{"model": "image classifier", "translate": 0.12, "hidden_act": "gelu", "inner_norm": false, "shampoo_beta": 0.999, "max_precond_dim": 512, "epochs": 11.4, "weight_decay": 0.3, "adamw_weight_decay_other_params": 0.05}
Rows from block 6 of a small image classifier, named by matrix and row number. Rows with one number belong to one neuron. Each number is 200 + 30 x the weight over its row's rms, rounded and kept within 0 to 999. All counts start at 0.
After each neuron's rows are labels from the 100 images, of 14976, where the neuron reaches its highest value: "strongest on" is what is common among them. Only what is clearly more common there than usual is listed. The data: procedural textures in two colours, tilted and lit.
# fc1: MLP up (model.blocks.6.mlp.fc1.weight, 1280x320), inputs 214-319
# fc2: MLP down (model.blocks.6.mlp.fc2.weight, 320x1280, transposed), outputs 214-319

fc1.604,234,198,169,219,184,245,234,231,192,198,152,274,162,176,210,208,224,217,206,186,205,158,215,173,192,194,162,226,176,219,199,195,169,212,171,174,165,165,218,158,166,160,208,181,156,189,201,225,206,164,200,180,176,179,209,183,189,233,196,172,146,187,188,209,226,206,151,172,180,216,218,246,236,218,180,261,221,204,172,237,135,212,233,207,162,147,169,133,211,195,208,205,241,207,209,198,199,128,237,191,251,159,205,240,216,157
fc2.604,176,182,190,195,232,178,206,195,162,189,255,239,238,225,161,226,168,149,240,195,187,154,207,172,241,218,177,186,238,164,210,237,187,170,218,194,154,208,162,219,226,177,181,217,180,208,196,190,203,225,182,169,248,217,172,179,189,142,186,168,201,179,194,185,166,159,208,245,232,190,198,210,200,185,204,180,190,151,224,121,238,180,206,173,150,206,163,254,230,229,157,281,275,198,208,232,209,213,168,227,207,187,188,199,209,208
strongest on: mosaic

fc1.663,220,198,263,217,184,182,174,157,208,214,192,158,218,203,195,230,185,201,198,149,233,209,240,202,170,205,220,222,162,188,201,259,191,193,179,194,180,218,221,245,210,227,212,180,235,218,165,213,176,225,212,226,217,137,195,214,176,199,244,193,184,259,198,183,220,227,165,228,169,174,174,197,166,227,238,196,162,211,246,261,176,191,139,244,218,158,163,244,171,173,241,196,149,151,252,221,203,207,165,216,247,163,214,198,207,273
fc2.663,231,196,146,205,178,245,176,208,187,176,167,215,162,169,180,189,146,259,196,271,153,197,195,220,197,196,236,218,231,189,229,158,250,201,206,292,208,232,217,182,204,163,164,255,139,176,251,150,161,223,189,203,226,273,192,210,176,170,231,232,207,161,186,165,166,231,188,164,163,171,201,186,230,239,135,172,234,140,171,230,242,216,258,163,204,193,218,186,204,210,147,214,225,186,160,174,180,205,198,190,196,230,225,191,154,192
strongest on: pattern colour: orange

fc1.451,148,216,178,212,179,168,203,201,168,225,182,232,164,226,197,246,171,189,234,187,225,179,153,197,205,222,232,231,193,175,195,191,183,204,224,203,186,202,214,126,188,191,175,241,193,191,169,229,227,197,162,200,241,171,213,183,181,180,209,225,224,221,224,214,246,191,229,216,209,197,192,217,160,172,189,171,229,234,226,211,229,201,266,212,200,216,197,172,211,226,207,224,187,186,193,172,197,206,150,202,205,208,190,230,209,234
fc2.451,234,200,179,211,214,246,226,189,219,242,193,260,136,180,208,215,211,242,187,175,195,191,238,160,210,170,194,197,171,173,199,234,168,218,233,156,211,233,224,194,205,170,185,220,195,181,219,150,135,263,157,181,211,203,242,222,179,197,164,200,226,207,220,165,192,219,203,193,256,151,208,228,260,238,181,192,202,168,219,215,192,186,181,226,180,200,217,196,215,173,201,203,200,210,204,239,187,138,242,214,160,213,227,183,215,168
strongest on: black; ground colour: green

fc1.411,171,242,209,187,153,214,173,222,212,225,195,187,192,151,194,176,204,198,204,208,208,217,150,198,210,253,176,273,197,204,206,208,244,155,204,145,151,139,231,209,256,210,175,187,164,204,179,198,207,244,176,170,194,181,206,209,224,191,237,190,212,192,217,162,177,166,218,240,198,225,140,207,213,229,217,226,203,149,250,232,249,188,205,216,208,226,231,207,177,250,178,175,288,168,182,204,204,237,173,146,221,198,243,175,171,237
fc2.411,196,175,164,159,141,205,150,149,169,185,229,213,154,243,226,177,238,188,216,213,208,224,120,250,183,197,218,198,171,206,184,229,215,159,226,232,178,190,197,158,129,146,241,218,239,246,216,240,210,189,244,220,167,167,185,177,176,202,193,161,167,222,187,212,195,231,213,248,222,187,220,206,211,212,229,183,187,187,228,169,174,305,226,170,198,179,181,208,149,230,199,206,168,234,221,230,209,208,206,193,208,242,194,180,187,243
strongest on: pattern colour: orange; woven

fc1.270,156,208,205,210,226,199,231,185,113,228,197,129,274,197,196,190,202,254,220,214,226,230,226,188,242,188,199,222,188,204,193,179,168,214,121,201,183,229,217,246,215,224,192,196,223,188,194,215,161,183,204,207,193,184,194,190,158,235,226,189,273,171,207,189,186,223,223,247,221,192,234,184,195,190,198,192,216,168,207,191,168,251,175,192,179,213,190,203,202,173,243,280,179,170,218,223,192,192,142,189,179,173,193,203,191,177
fc2.270,199,249,176,166,172,185,194,213,223,203,180,217,247,211,177,200,169,199,159,181,176,204,152,194,195,160,196,266,261,202,209,212,210,201,172,123,192,218,227,206,263,246,178,174,208,195,199,208,193,151,213,194,231,208,254,195,194,222,170,215,184,163,225,232,239,185,179,207,187,242,243,170,257,236,213,152,167,192,152,148,186,182,187,182,236,207,236,153,225,140,162,224,200,213,194,191,188,212,248,231,145,174,196,249,230,232
strongest on: woven

fc1.664,212,182,196,230,187,188,218,193,222,205,186,190,203,197,176,169,199,191,223,258,212,197,187,181,179,205,189,239,229,180,258,236,244,192,206,180,236,173,217,204,229,207,150,228,213,199,243,187,156,212,232,232,213,115,176,237,195,210,158,175,180,244,213,196,199,166,174,254,207,188,193,174,163,260,199,242,237,137,236,224,229,149,160,230,241,186,207,237,217,199,131,197,206,244,221,156,185,154,141,172,167,213,183,184,200,208
fc2.664,192,214,176,202,178,217,180,208,173,241,221,206,228,218,266,157,221,222,188,236,189,179,229,248,154,183,260,178,221,172,211,170,208,253,182,185,180,205,184,212,205,190,172,215,201,227,183,216,230,231,162,171,159,249,229,211,233,172,220,160,212,241,241,230,192,220,170,206,164,214,238,212,167,187,153,251,219,199,201,194,205,192,228,167,237,174,204,196,156,232,189,234,229,199,222,194,230,178,209,176,236,191,233,194,201,194
strongest on: pattern colour: yellow

fc1.554,211,203,245,177,171,279,214,227,223,230,181,222,176,181,173,216,223,210,222,185,291,231,174,169,229,185,210,200,169,194,154,203,185,189,200,179,230,227,137,195,191,175,211,247,188,201,175,213,203,217,208,242,192,193,168,225,194,205,205,263,187,161,182,224,181,195,214,203,218,214,123,242,228,237,235,162,171,208,191,206,191,189,245,195,257,191,197,274,207,203,173,149,197,167,236,212,186,178,162,186,146,203,241,208,179,258
fc2.554,205,162,160,249,245,190,216,169,171,162,152,221,215,229,189,250,197,206,149,206,175,250,176,213,155,252,187,216,222,166,229,223,157,234,215,244,162,200,184,204,181,175,188,229,189,205,260,192,245,228,182,158,199,222,191,162,219,188,203,136,189,237,224,168,173,180,200,187,143,215,191,183,216,145,172,227,210,222,242,202,197,241,190,149,210,192,149,131,200,156,203,227,184,220,204,183,209,178,189,223,250,220,191,178,196,181
strongest on: pattern colour: orange

fc1.178,191,187,260,238,215,230,203,231,203,174,198,200,237,153,164,215,207,194,189,164,229,221,225,214,148,213,197,272,134,155,177,271,148,199,262,226,185,227,220,219,173,217,197,171,208,200,202,192,158,202,175,170,197,183,218,203,144,183,232,209,203,203,218,246,182,253,204,197,159,170,227,183,201,232,191,130,235,221,211,203,186,219,207,177,155,172,215,254,175,247,197,235,181,220,239,183,208,174,165,144,231,179,244,216,221,164
fc2.178,198,221,198,152,218,164,210,195,198,181,227,196,169,217,240,211,211,182,205,196,187,190,198,197,206,265,191,151,176,191,214,200,222,231,161,146,250,206,161,175,188,254,207,240,147,210,234,232,173,184,215,183,180,208,189,210,255,191,171,217,184,276,200,162,162,133,212,180,184,201,242,261,172,207,174,238,166,224,198,204,227,174,200,175,238,227,154,184,211,202,211,188,205,199,188,195,232,200,203,222,247,223,231,206,227,235
strongest on: pattern colour: orange; ground colour: black; speckled; dotted

fc1.276,202,163,182,168,167,173,188,206,210,175,192,231,171,207,199,152,195,227,193,180,214,189,129,235,190,197,220,188,194,237,219,225,218,236,170,172,184,251,238,123,198,180,216,247,184,173,160,247,210,215,202,177,194,235,176,187,212,193,233,210,222,169,257,159,171,209,193,162,175,224,205,212,161,164,190,150,226,196,248,200,198,149,184,183,210,174,192,212,172,204,188,173,196,191,195,136,187,228,146,185,231,230,241,203,228,180
fc2.276,211,161,153,220,234,197,171,193,208,214,211,232,207,231,221,215,183,192,176,221,221,202,194,215,186,153,152,264,204,169,172,206,233,222,197,232,226,225,221,205,221,204,205,166,215,193,198,177,184,233,217,212,211,217,216,156,162,244,199,197,184,112,181,182,170,219,146,181,212,196,218,160,238,225,216,178,188,202,197,219,186,224,166,192,226,154,224,180,172,260,223,204,203,211,186,276,199,225,185,246,204,173,185,185,224,164
strongest on: cloudy; black

fc1.445,212,239,226,265,216,152,181,260,168,183,213,222,202,217,165,265,248,192,144,180,215,215,248,174,173,232,208,219,171,147,164,197,177,214,233,173,206,247,195,170,215,209,220,178,252,133,193,193,223,225,179,264,221,212,189,189,173,231,184,208,177,170,180,184,216,274,244,201,153,205,164,223,232,171,163,237,192,188,203,253,152,240,179,191,186,234,192,225,180,202,232,224,166,205,225,202,221,213,186,178,202,198,250,186,193,175
fc2.445,161,179,189,228,296,200,195,161,187,174,233,207,180,223,184,245,248,191,194,245,204,246,242,165,164,197,193,202,253,255,131,241,227,208,139,212,254,210,201,253,207,189,149,133,167,197,202,218,202,170,203,194,195,230,188,164,220,242,162,192,188,153,207,134,216,253,240,143,159,217,152,217,174,253,198,201,239,177,191,255,201,200,176,194,183,190,260,183,224,205,198,222,196,211,186,199,199,199,185,183,242,260,239,219,269,216
strongest on: black; ground colour: black; white; pattern colour: white

fc1.278,187,242,193,200,238,221,143,213,172,214,157,186,237,199,203,208,214,218,217,206,239,230,222,181,236,190,197,206,204,137,186,189,185,200,215,167,208,156,202,130,205,208,147,235,161,186,173,215,199,166,231,170,215,197,185,186,141,176,199,211,143,222,204,184,172,244,161,229,174,188,198,205,215,262,197,196,229,148,229,173,224,208,189,171,180,195,186,240,208,152,208,244,218,172,217,208,178,249,164,220,234,215,242,233,187,173
fc2.278,225,147,136,166,238,140,236,139,196,242,202,246,232,149,234,187,225,140,202,186,165,169,225,185,232,208,179,232,150,185,191,209,195,248,183,212,211,250,195,145,242,197,156,211,223,184,171,221,168,230,206,177,176,189,208,167,191,158,199,160,213,174,180,178,213,178,194,156,179,202,237,166,233,141,215,243,206,162,195,229,208,91,151,225,185,204,148,207,193,180,200,166,195,188,185,223,233,181,203,176,177,191,258,173,259,200
strongest on: woven

fc1.417,204,211,184,236,185,157,211,174,202,208,221,214,183,148,173,175,208,251,158,194,123,225,208,175,227,257,190,209,221,219,234,215,188,155,184,213,195,205,242,248,228,154,176,214,168,172,206,191,172,202,219,200,174,195,225,147,227,201,211,222,213,187,199,213,158,206,199,179,196,164,220,201,245,168,177,261,221,194,234,155,224,214,204,166,219,208,191,207,203,152,165,214,137,205,214,211,205,235,186,180,199,183,210,171,243,146
fc2.417,186,175,154,173,187,192,234,215,184,208,208,179,264,234,198,232,173,217,241,190,246,188,207,248,197,184,194,200,193,141,135,215,189,199,219,241,182,172,198,249,213,213,196,209,198,210,202,178,235,171,190,238,186,199,207,229,166,220,244,201,181,193,176,189,204,198,248,212,216,231,162,166,178,201,161,152,155,185,182,251,181,233,177,233,190,209,167,245,158,195,239,155,257,175,229,191,186,211,202,185,175,232,169,240,185,200
strongest on: wavy

fc1.371,172,208,233,212,148,150,137,261,239,198,230,175,223,199,227,252,204,202,231,228,182,176,194,185,167,200,137,176,213,201,176,214,182,222,224,133,247,194,182,178,190,192,194,247,254,210,245,194,218,187,264,212,181,238,218,199,186,193,235,188,177,207,247,188,226,186,184,235,149,175,223,260,152,195,186,202,249,195,262,114,252,225,272,200,165,255,189,214,207,180,195,146,195,208,243,220,198,133,161,160,204,188,227,185,172,184
fc2.371,223,208,180,186,228,172,278,134,205,229,238,164,164,189,173,233,204,179,193,185,202,199,187,187,238,186,245,228,189,142,229,216,193,173,260,208,187,222,225,186,208,211,202,170,203,227,183,132,128,185,221,176,218,192,202,160,169,169,186,227,187,205,208,207,171,199,164,180,196,170,189,136,224,186,193,163,198,173,173,196,191,242,181,203,176,205,182,165,203,187,193,172,208,194,236,219,227,235,242,170,193,137,155,207,170,198
strongest on: spiral

fc1.655,191,297,170,182,97,238,197,221,200,203,159,219,259,221,224,249,214,237,210,215,212,244,216,207,232,203,223,189,234,173,212,190,209,168,140,215,215,222,222,174,222,157,169,228,224,182,209,197,209,186,195,204,204,195,178,196,158,170,139,207,167,132,176,215,222,168,184,216,188,223,217,184,155,179,192,194,203,139,190,191,178,183,179,245,190,183,175,170,201,199,223,177,198,192,218,261,197,213,225,205,224,168,144,171,146,186
fc2.655,187,184,238,231,240,137,198,171,241,213,239,152,189,165,157,181,163,113,172,233,194,219,190,214,208,176,239,166,185,181,196,183,219,214,226,218,204,191,159,226,229,211,195,218,218,189,204,201,237,166,197,211,318,220,183,245,269,242,194,182,185,231,217,192,176,242,186,165,165,199,200,154,196,221,182,207,204,245,203,238,222,200,224,218,245,219,221,252,178,195,242,216,226,260,208,223,186,192,178,217,209,230,205,235,243,236
strongest on: woven; ground colour: red

fc1.674,168,204,206,255,178,213,182,217,197,216,209,221,173,207,206,199,186,220,218,153,180,172,182,220,146,234,234,195,164,196,260,204,240,265,246,215,129,221,204,242,190,258,172,247,216,174,179,223,162,189,154,193,188,190,198,223,191,217,179,202,215,191,235,251,190,261,202,183,207,174,206,158,240,221,214,142,221,234,157,238,214,198,240,218,192,184,252,234,210,140,168,259,190,208,266,190,202,163,223,227,186,209,208,207,187,225
fc2.674,203,170,217,188,232,188,242,262,190,222,238,199,231,201,200,278,179,186,222,175,169,201,228,236,211,188,200,186,183,194,209,297,157,234,240,152,308,218,189,200,172,276,221,181,152,161,194,165,129,229,224,259,191,157,238,167,183,189,152,235,190,193,162,208,184,198,251,143,193,210,242,238,239,224,154,223,174,146,256,210,207,173,216,209,169,193,219,193,224,215,182,212,224,180,197,182,211,186,179,208,234,219,230,232,260,209
strongest on: pattern colour: yellow; pattern colour: orange; ground colour: blue; marbled

fc1.591,152,209,161,247,236,170,234,187,209,223,189,165,222,203,212,231,167,282,166,205,205,224,176,185,184,195,204,210,214,212,206,175,201,160,185,155,215,255,187,265,201,178,231,232,179,235,207,198,182,257,257,220,200,219,196,194,200,188,208,253,169,193,188,250,188,218,238,139,185,204,210,170,207,184,204,200,231,206,227,218,193,214,193,205,194,162,202,264,212,210,218,127,204,206,194,176,211,257,209,184,179,249,210,127,196,165
fc2.591,198,202,199,201,195,191,168,185,191,196,196,241,197,203,225,188,203,134,223,222,221,185,231,232,205,210,186,227,219,179,167,200,251,206,189,239,145,138,210,206,208,170,206,203,242,157,197,217,230,107,128,172,206,164,167,202,240,256,227,144,197,227,191,135,159,194,217,241,231,202,180,235,195,238,175,217,181,213,206,219,199,247,175,176,170,212,165,210,169,189,171,199,235,188,255,273,218,190,231,179,168,193,210,213,229,160
strongest on: wavy

fc1.634,166,226,185,189,247,234,174,194,161,225,155,187,216,220,179,302,223,176,208,210,125,181,243,166,254,256,203,266,216,161,147,223,177,157,231,181,173,261,223,233,222,196,206,177,176,188,210,202,160,175,180,178,204,261,217,186,232,152,216,189,224,225,232,165,191,196,183,176,214,211,174,183,227,193,166,191,208,201,212,215,188,207,192,192,198,209,151,245,223,215,181,198,135,123,209,197,178,180,200,133,192,169,253,214,219,168
fc2.634,221,178,192,192,263,199,198,213,157,198,227,220,177,222,247,157,226,172,204,195,231,195,182,229,206,199,189,213,167,246,182,253,146,228,249,111,221,239,182,210,211,230,192,231,151,210,190,181,205,205,229,254,194,175,232,251,220,201,202,201,185,155,171,197,192,246,208,213,169,178,163,254,133,254,222,233,236,162,161,139,191,185,199,182,166,210,265,236,185,151,184,181,237,253,198,161,175,195,184,184,155,200,252,200,201,204
strongest on: black; pattern colour: black

fc1.464,200,186,217,220,182,197,218,229,206,240,214,225,220,227,259,228,227,186,188,187,217,180,186,150,233,197,204,228,186,167,213,222,238,173,164,223,195,208,236,199,209,182,185,241,214,169,193,207,203,203,163,238,193,193,241,211,214,235,179,216,165,201,239,158,168,208,209,255,207,188,171,167,201,224,183,253,267,175,219,210,225,150,215,228,201,214,208,180,201,224,148,196,197,225,207,206,184,226,203,185,241,262,178,191,213,222
fc2.464,252,234,139,159,213,201,214,152,216,194,235,179,182,213,159,202,173,160,184,206,205,289,157,208,171,197,157,201,213,232,212,177,183,259,157,162,255,198,207,174,194,227,199,156,271,230,181,201,195,146,234,188,239,219,168,178,200,159,180,191,216,177,154,193,237,223,228,178,211,246,199,230,177,208,186,200,173,213,205,206,148,219,172,185,230,216,190,212,213,187,195,234,140,182,286,197,279,216,175,203,218,178,220,227,206,181
strongest on: spiral; rays

fc1.553,226,174,229,203,177,221,215,158,204,208,206,235,214,177,217,203,202,209,191,200,181,203,175,217,156,188,201,234,174,155,210,208,202,226,180,221,176,206,223,222,155,228,186,207,212,210,201,232,200,163,193,244,163,157,230,180,216,163,175,206,224,180,189,223,233,193,221,222,203,172,255,156,235,229,204,186,186,153,238,215,230,233,182,234,199,219,223,217,236,214,198,211,161,214,183,215,147,191,201,178,223,215,191,161,275,195
fc2.553,192,203,185,181,182,215,195,191,238,204,201,227,202,191,172,204,192,225,211,212,231,216,182,221,244,221,197,209,205,263,200,236,241,181,206,177,220,182,208,212,280,152,205,236,176,176,206,164,158,167,238,154,216,238,191,238,156,196,208,231,260,179,192,184,139,238,225,164,204,235,142,184,203,217,182,202,215,201,221,200,231,224,207,222,239,199,185,195,177,193,172,231,214,149,196,192,252,232,174,196,212,216,195,176,170,132
strongest on: cloudy

fc1.282,199,241,199,242,124,192,266,209,170,193,151,235,193,175,185,183,200,179,159,167,224,211,218,192,156,214,241,169,206,188,172,216,201,208,189,192,134,132,209,215,117,207,216,148,203,135,200,208,212,138,248,236,203,195,210,206,190,208,183,203,167,168,177,247,197,173,169,211,122,234,224,206,235,216,199,176,197,166,175,202,176,233,228,147,164,176,207,197,179,179,153,139,161,248,210,201,234,161,228,214,209,184,186,212,248,227
fc2.282,167,200,208,180,206,254,178,206,205,204,253,172,256,215,217,263,198,226,160,224,146,200,157,196,278,208,219,188,198,173,198,263,163,170,192,204,250,235,201,209,227,174,198,228,161,221,165,174,195,214,163,154,258,216,222,211,207,219,138,145,214,141,205,184,178,219,200,256,213,177,171,166,210,199,193,209,148,158,155,186,147,228,150,184,210,149,215,193,160,180,227,247,237,196,197,154,158,213,170,192,216,215,222,222,222,213
strongest on: woven

fc1.23,168,216,189,200,200,176,217,145,217,225,168,204,185,215,192,188,220,234,253,152,218,172,233,246,222,194,281,267,239,151,226,215,170,179,161,228,183,246,226,202,169,190,232,203,174,251,246,226,122,262,172,163,234,200,198,211,187,232,216,178,199,230,202,204,256,210,217,181,199,255,152,192,230,209,224,166,158,170,221,219,186,173,200,156,195,180,151,222,223,230,208,209,219,201,176,232,158,235,167,197,171,212,212,191,181,208
fc2.23,184,127,224,217,219,249,201,220,168,210,143,207,137,169,218,162,222,222,216,198,200,199,201,191,200,220,183,180,176,221,201,203,227,169,199,204,199,148,165,275,185,234,180,203,184,241,208,176,211,153,190,267,194,237,209,212,171,199,153,195,208,186,183,219,151,216,187,145,161,207,214,233,219,223,201,218,200,255,178,160,237,253,219,232,232,221,186,212,210,124,211,175,164,196,177,130,210,196,191,213,211,187,236,192,261,200
strongest on: pattern colour: red

fc1.468,184,181,190,202,219,178,191,188,188,228,178,170,202,188,238,178,213,196,220,199,188,209,213,229,220,198,213,147,214,202,229,147,187,128,174,227,202,200,224,215,192,166,171,240,203,183,256,163,209,166,207,212,259,208,225,165,157,188,200,191,191,141,166,169,228,198,150,236,280,247,220,245,189,169,238,263,183,218,152,189,205,192,219,252,220,207,178,208,202,139,230,126,235,236,210,164,159,217,238,255,168,272,187,208,188,223
fc2.468,197,211,227,227,214,207,245,197,246,173,234,181,166,245,246,211,241,235,186,180,205,212,147,198,186,232,203,157,211,216,196,207,170,236,153,170,238,205,169,212,169,233,197,196,170,184,220,256,177,245,253,207,215,199,186,244,234,197,201,224,219,239,211,209,186,212,170,209,194,200,195,221,213,202,189,205,182,199,202,191,187,198,190,153,195,242,249,180,202,263,181,275,198,207,202,260,200,183,240,234,182,240,221,213,282,284
strongest on: black; pattern colour: black; ground colour: yellow

fc1.72,225,215,237,152,175,194,182,222,185,248,171,238,191,189,155,185,176,141,215,180,157,147,217,211,181,170,161,163,211,222,240,208,218,223,213,196,191,183,162,161,177,172,149,229,199,172,219,246,235,164,201,221,276,235,201,225,188,183,220,163,196,189,227,189,271,196,223,207,192,163,220,187,193,198,223,157,195,159,190,186,199,181,158,190,211,254,173,208,237,183,214,231,204,227,237,178,170,200,200,208,265,239,218,269,230,241
fc2.72,192,226,167,263,237,181,218,219,212,188,221,167,181,224,218,210,184,215,188,161,240,186,188,220,230,203,231,176,188,205,154,243,195,223,162,231,203,237,255,289,248,184,195,213,203,186,166,216,214,210,148,152,123,196,251,156,216,195,141,177,184,216,210,180,131,165,192,245,204,210,177,219,185,205,222,176,209,170,255,201,190,226,196,141,192,175,230,184,228,219,178,205,238,179,185,235,191,262,190,196,177,183,205,157,205,203
strongest on: spiral; wavy

fc1.653,161,214,184,167,222,162,196,192,159,167,201,208,162,199,144,158,230,248,262,198,231,163,181,173,224,208,194,219,226,226,258,203,193,175,173,163,224,232,221,163,192,214,207,243,166,183,227,192,226,268,175,176,228,187,175,211,250,215,204,219,194,189,198,173,247,144,167,175,173,240,189,190,172,239,210,228,144,196,177,181,179,148,167,203,237,209,196,179,199,212,194,219,220,158,180,189,183,204,205,148,232,172,210,148,126,296
fc2.653,189,166,171,192,242,186,207,197,189,233,186,212,199,204,223,205,177,173,187,190,189,210,176,185,207,197,184,159,234,233,197,279,221,170,224,201,205,238,178,198,157,288,181,166,199,199,194,203,213,210,207,177,184,203,193,224,154,212,216,189,177,143,175,143,245,221,181,196,208,205,223,249,175,187,201,153,219,176,199,205,156,218,175,196,201,189,187,153,250,209,158,221,173,212,232,196,195,152,211,267,242,198,229,237,249,222
strongest on: spiral

fc1.482,147,231,168,216,84,201,209,210,155,201,184,252,216,221,187,192,210,193,261,217,243,188,126,192,166,179,175,202,222,214,211,234,199,170,192,193,184,217,226,180,157,241,234,183,171,169,221,232,176,160,228,194,175,204,222,163,160,207,210,191,208,189,226,199,271,203,187,168,132,175,150,247,193,181,167,183,189,142,219,185,156,276,230,233,193,184,171,224,137,160,175,217,205,240,219,177,269,186,221,217,241,223,202,204,211,170
fc2.482,227,193,225,181,247,202,266,199,234,166,217,185,236,192,194,218,177,166,179,129,161,202,241,198,229,173,229,195,217,144,149,196,209,217,213,228,254,223,218,251,266,182,207,215,253,247,182,189,169,231,129,181,237,198,253,221,205,203,209,184,236,207,239,159,185,166,181,182,181,238,206,146,186,207,241,167,207,200,232,176,246,143,205,212,200,198,176,137,260,192,164,171,202,176,211,192,128,227,157,201,201,160,157,230,163,189
strongest on: woven

fc1.485,185,177,158,223,210,222,178,192,234,253,161,214,175,237,230,198,163,238,174,187,173,221,162,215,261,239,170,178,195,164,201,139,237,176,196,176,174,186,185,219,159,147,226,281,170,230,244,250,203,193,222,227,243,200,182,237,167,231,230,201,197,219,207,160,203,169,163,271,177,204,177,234,186,179,200,213,227,167,196,186,183,235,198,197,214,124,195,222,203,191,228,178,212,222,203,214,149,224,241,215,155,199,219,190,179,261
fc2.485,227,181,196,182,225,212,207,179,219,147,254,297,194,172,209,212,189,161,225,210,214,205,210,218,243,126,184,155,192,209,214,218,191,179,182,197,226,216,228,151,200,222,237,211,216,212,209,163,178,197,201,187,224,167,166,228,213,166,184,162,199,200,212,192,149,183,224,210,216,219,209,222,118,144,257,212,215,206,164,249,231,193,205,186,226,226,230,222,228,223,212,207,170,199,169,202,227,168,220,202,217,251,177,200,191,181
strongest on: cloudy; pattern colour: blue

fc1.480,219,215,179,227,222,205,188,159,223,223,183,145,229,151,182,228,240,226,208,202,218,230,149,188,153,166,191,269,188,98,229,175,216,237,196,188,176,180,211,262,213,149,198,235,213,219,214,179,209,216,261,184,221,246,231,170,177,175,169,194,198,234,203,182,235,196,214,190,262,242,177,217,296,219,219,217,248,222,187,237,157,232,182,174,226,221,133,202,164,201,238,146,230,230,180,178,241,163,174,188,174,216,194,192,226,183
fc2.480,236,179,200,228,227,129,172,262,196,192,165,202,244,241,228,154,214,222,229,245,255,230,232,188,206,178,220,230,192,169,189,221,196,201,163,163,190,185,217,197,190,188,247,181,177,204,169,229,155,181,220,230,217,149,169,223,218,156,227,207,244,206,155,270,235,231,199,225,158,208,183,217,173,199,213,233,164,223,255,160,152,205,177,223,208,203,239,185,215,176,157,175,180,146,237,195,140,180,202,234,159,258,157,187,194,208
strongest on: pattern colour: red; ground colour: yellow; ground colour: white

fc1.170,193,163,209,198,182,215,228,199,188,186,163,169,220,176,193,170,198,267,183,189,206,240,209,230,208,195,232,219,238,142,218,247,172,167,210,215,211,209,190,183,179,173,184,213,209,250,207,220,213,225,197,207,225,207,163,142,189,197,196,238,176,221,180,230,198,151,177,194,163,151,188,167,228,191,200,275,193,202,180,216,157,201,199,181,207,203,179,180,162,136,190,195,237,234,238,162,183,175,217,224,245,176,213,233,166,251
fc2.170,208,216,197,252,193,164,146,220,199,213,244,212,184,225,219,156,175,192,221,190,177,226,168,178,183,192,224,146,195,240,249,219,219,191,187,190,208,192,189,182,195,172,176,212,222,174,198,172,199,180,223,197,176,137,218,245,200,240,226,176,198,203,236,167,144,239,227,274,209,224,214,195,194,252,221,194,218,119,194,186,209,253,211,129,174,194,169,207,234,210,191,191,191,249,246,218,190,156,160,166,179,236,171,207,195,166
strongest on: mosaic

fc1.764,167,193,184,280,205,252,197,203,182,223,170,240,213,203,218,200,171,204,245,205,217,205,204,162,197,215,236,176,131,162,217,217,198,209,191,251,196,186,248,188,201,219,206,216,183,249,166,177,164,220,222,192,183,177,186,195,199,186,175,206,142,197,202,160,171,244,201,258,255,189,161,218,170,177,252,224,210,181,231,188,168,244,169,193,154,170,191,233,147,140,189,261,210,197,241,242,212,208,188,134,182,212,179,226,200,212
fc2.764,223,251,171,192,185,204,172,198,197,204,244,190,161,247,193,184,208,200,233,145,164,219,226,214,139,196,157,233,218,169,176,194,203,195,166,199,192,179,194,248,210,223,155,182,188,218,243,216,216,190,180,166,203,199,250,182,185,216,227,193,216,237,203,250,209,142,168,220,231,239,212,198,201,243,236,193,179,197,177,229,187,138,212,201,233,251,247,162,192,170,207,199,197,139,190,170,175,217,211,235,189,149,186,155,225,207
strongest on: woven

fc1.22,166,216,229,192,213,216,226,214,209,166,213,235,209,187,188,149,171,209,189,194,201,164,169,199,159,234,230,192,237,123,197,195,224,213,225,268,209,191,223,220,220,210,263,228,225,225,196,195,164,188,228,151,199,215,237,223,196,166,211,159,236,189,208,218,218,220,246,196,214,206,229,182,154,220,194,190,221,130,185,215,151,246,181,189,192,209,125,222,175,219,158,219,203,168,280,190,229,242,163,212,171,205,180,226,183,221
fc2.22,186,163,223,165,212,243,171,154,179,211,236,211,197,221,231,199,208,163,179,149,187,178,189,197,187,156,232,295,204,251,191,238,189,224,157,204,207,223,181,163,222,225,216,142,208,178,155,197,184,193,153,210,231,175,240,197,251,189,204,203,181,247,207,245,236,164,185,150,168,227,131,179,165,165,226,233,176,195,186,161,165,156,214,218,221,268,245,185,185,218,204,223,189,184,155,246,173,180,191,187,192,208,221,204,194,176
strongest on: woven; green; pattern colour: green; wood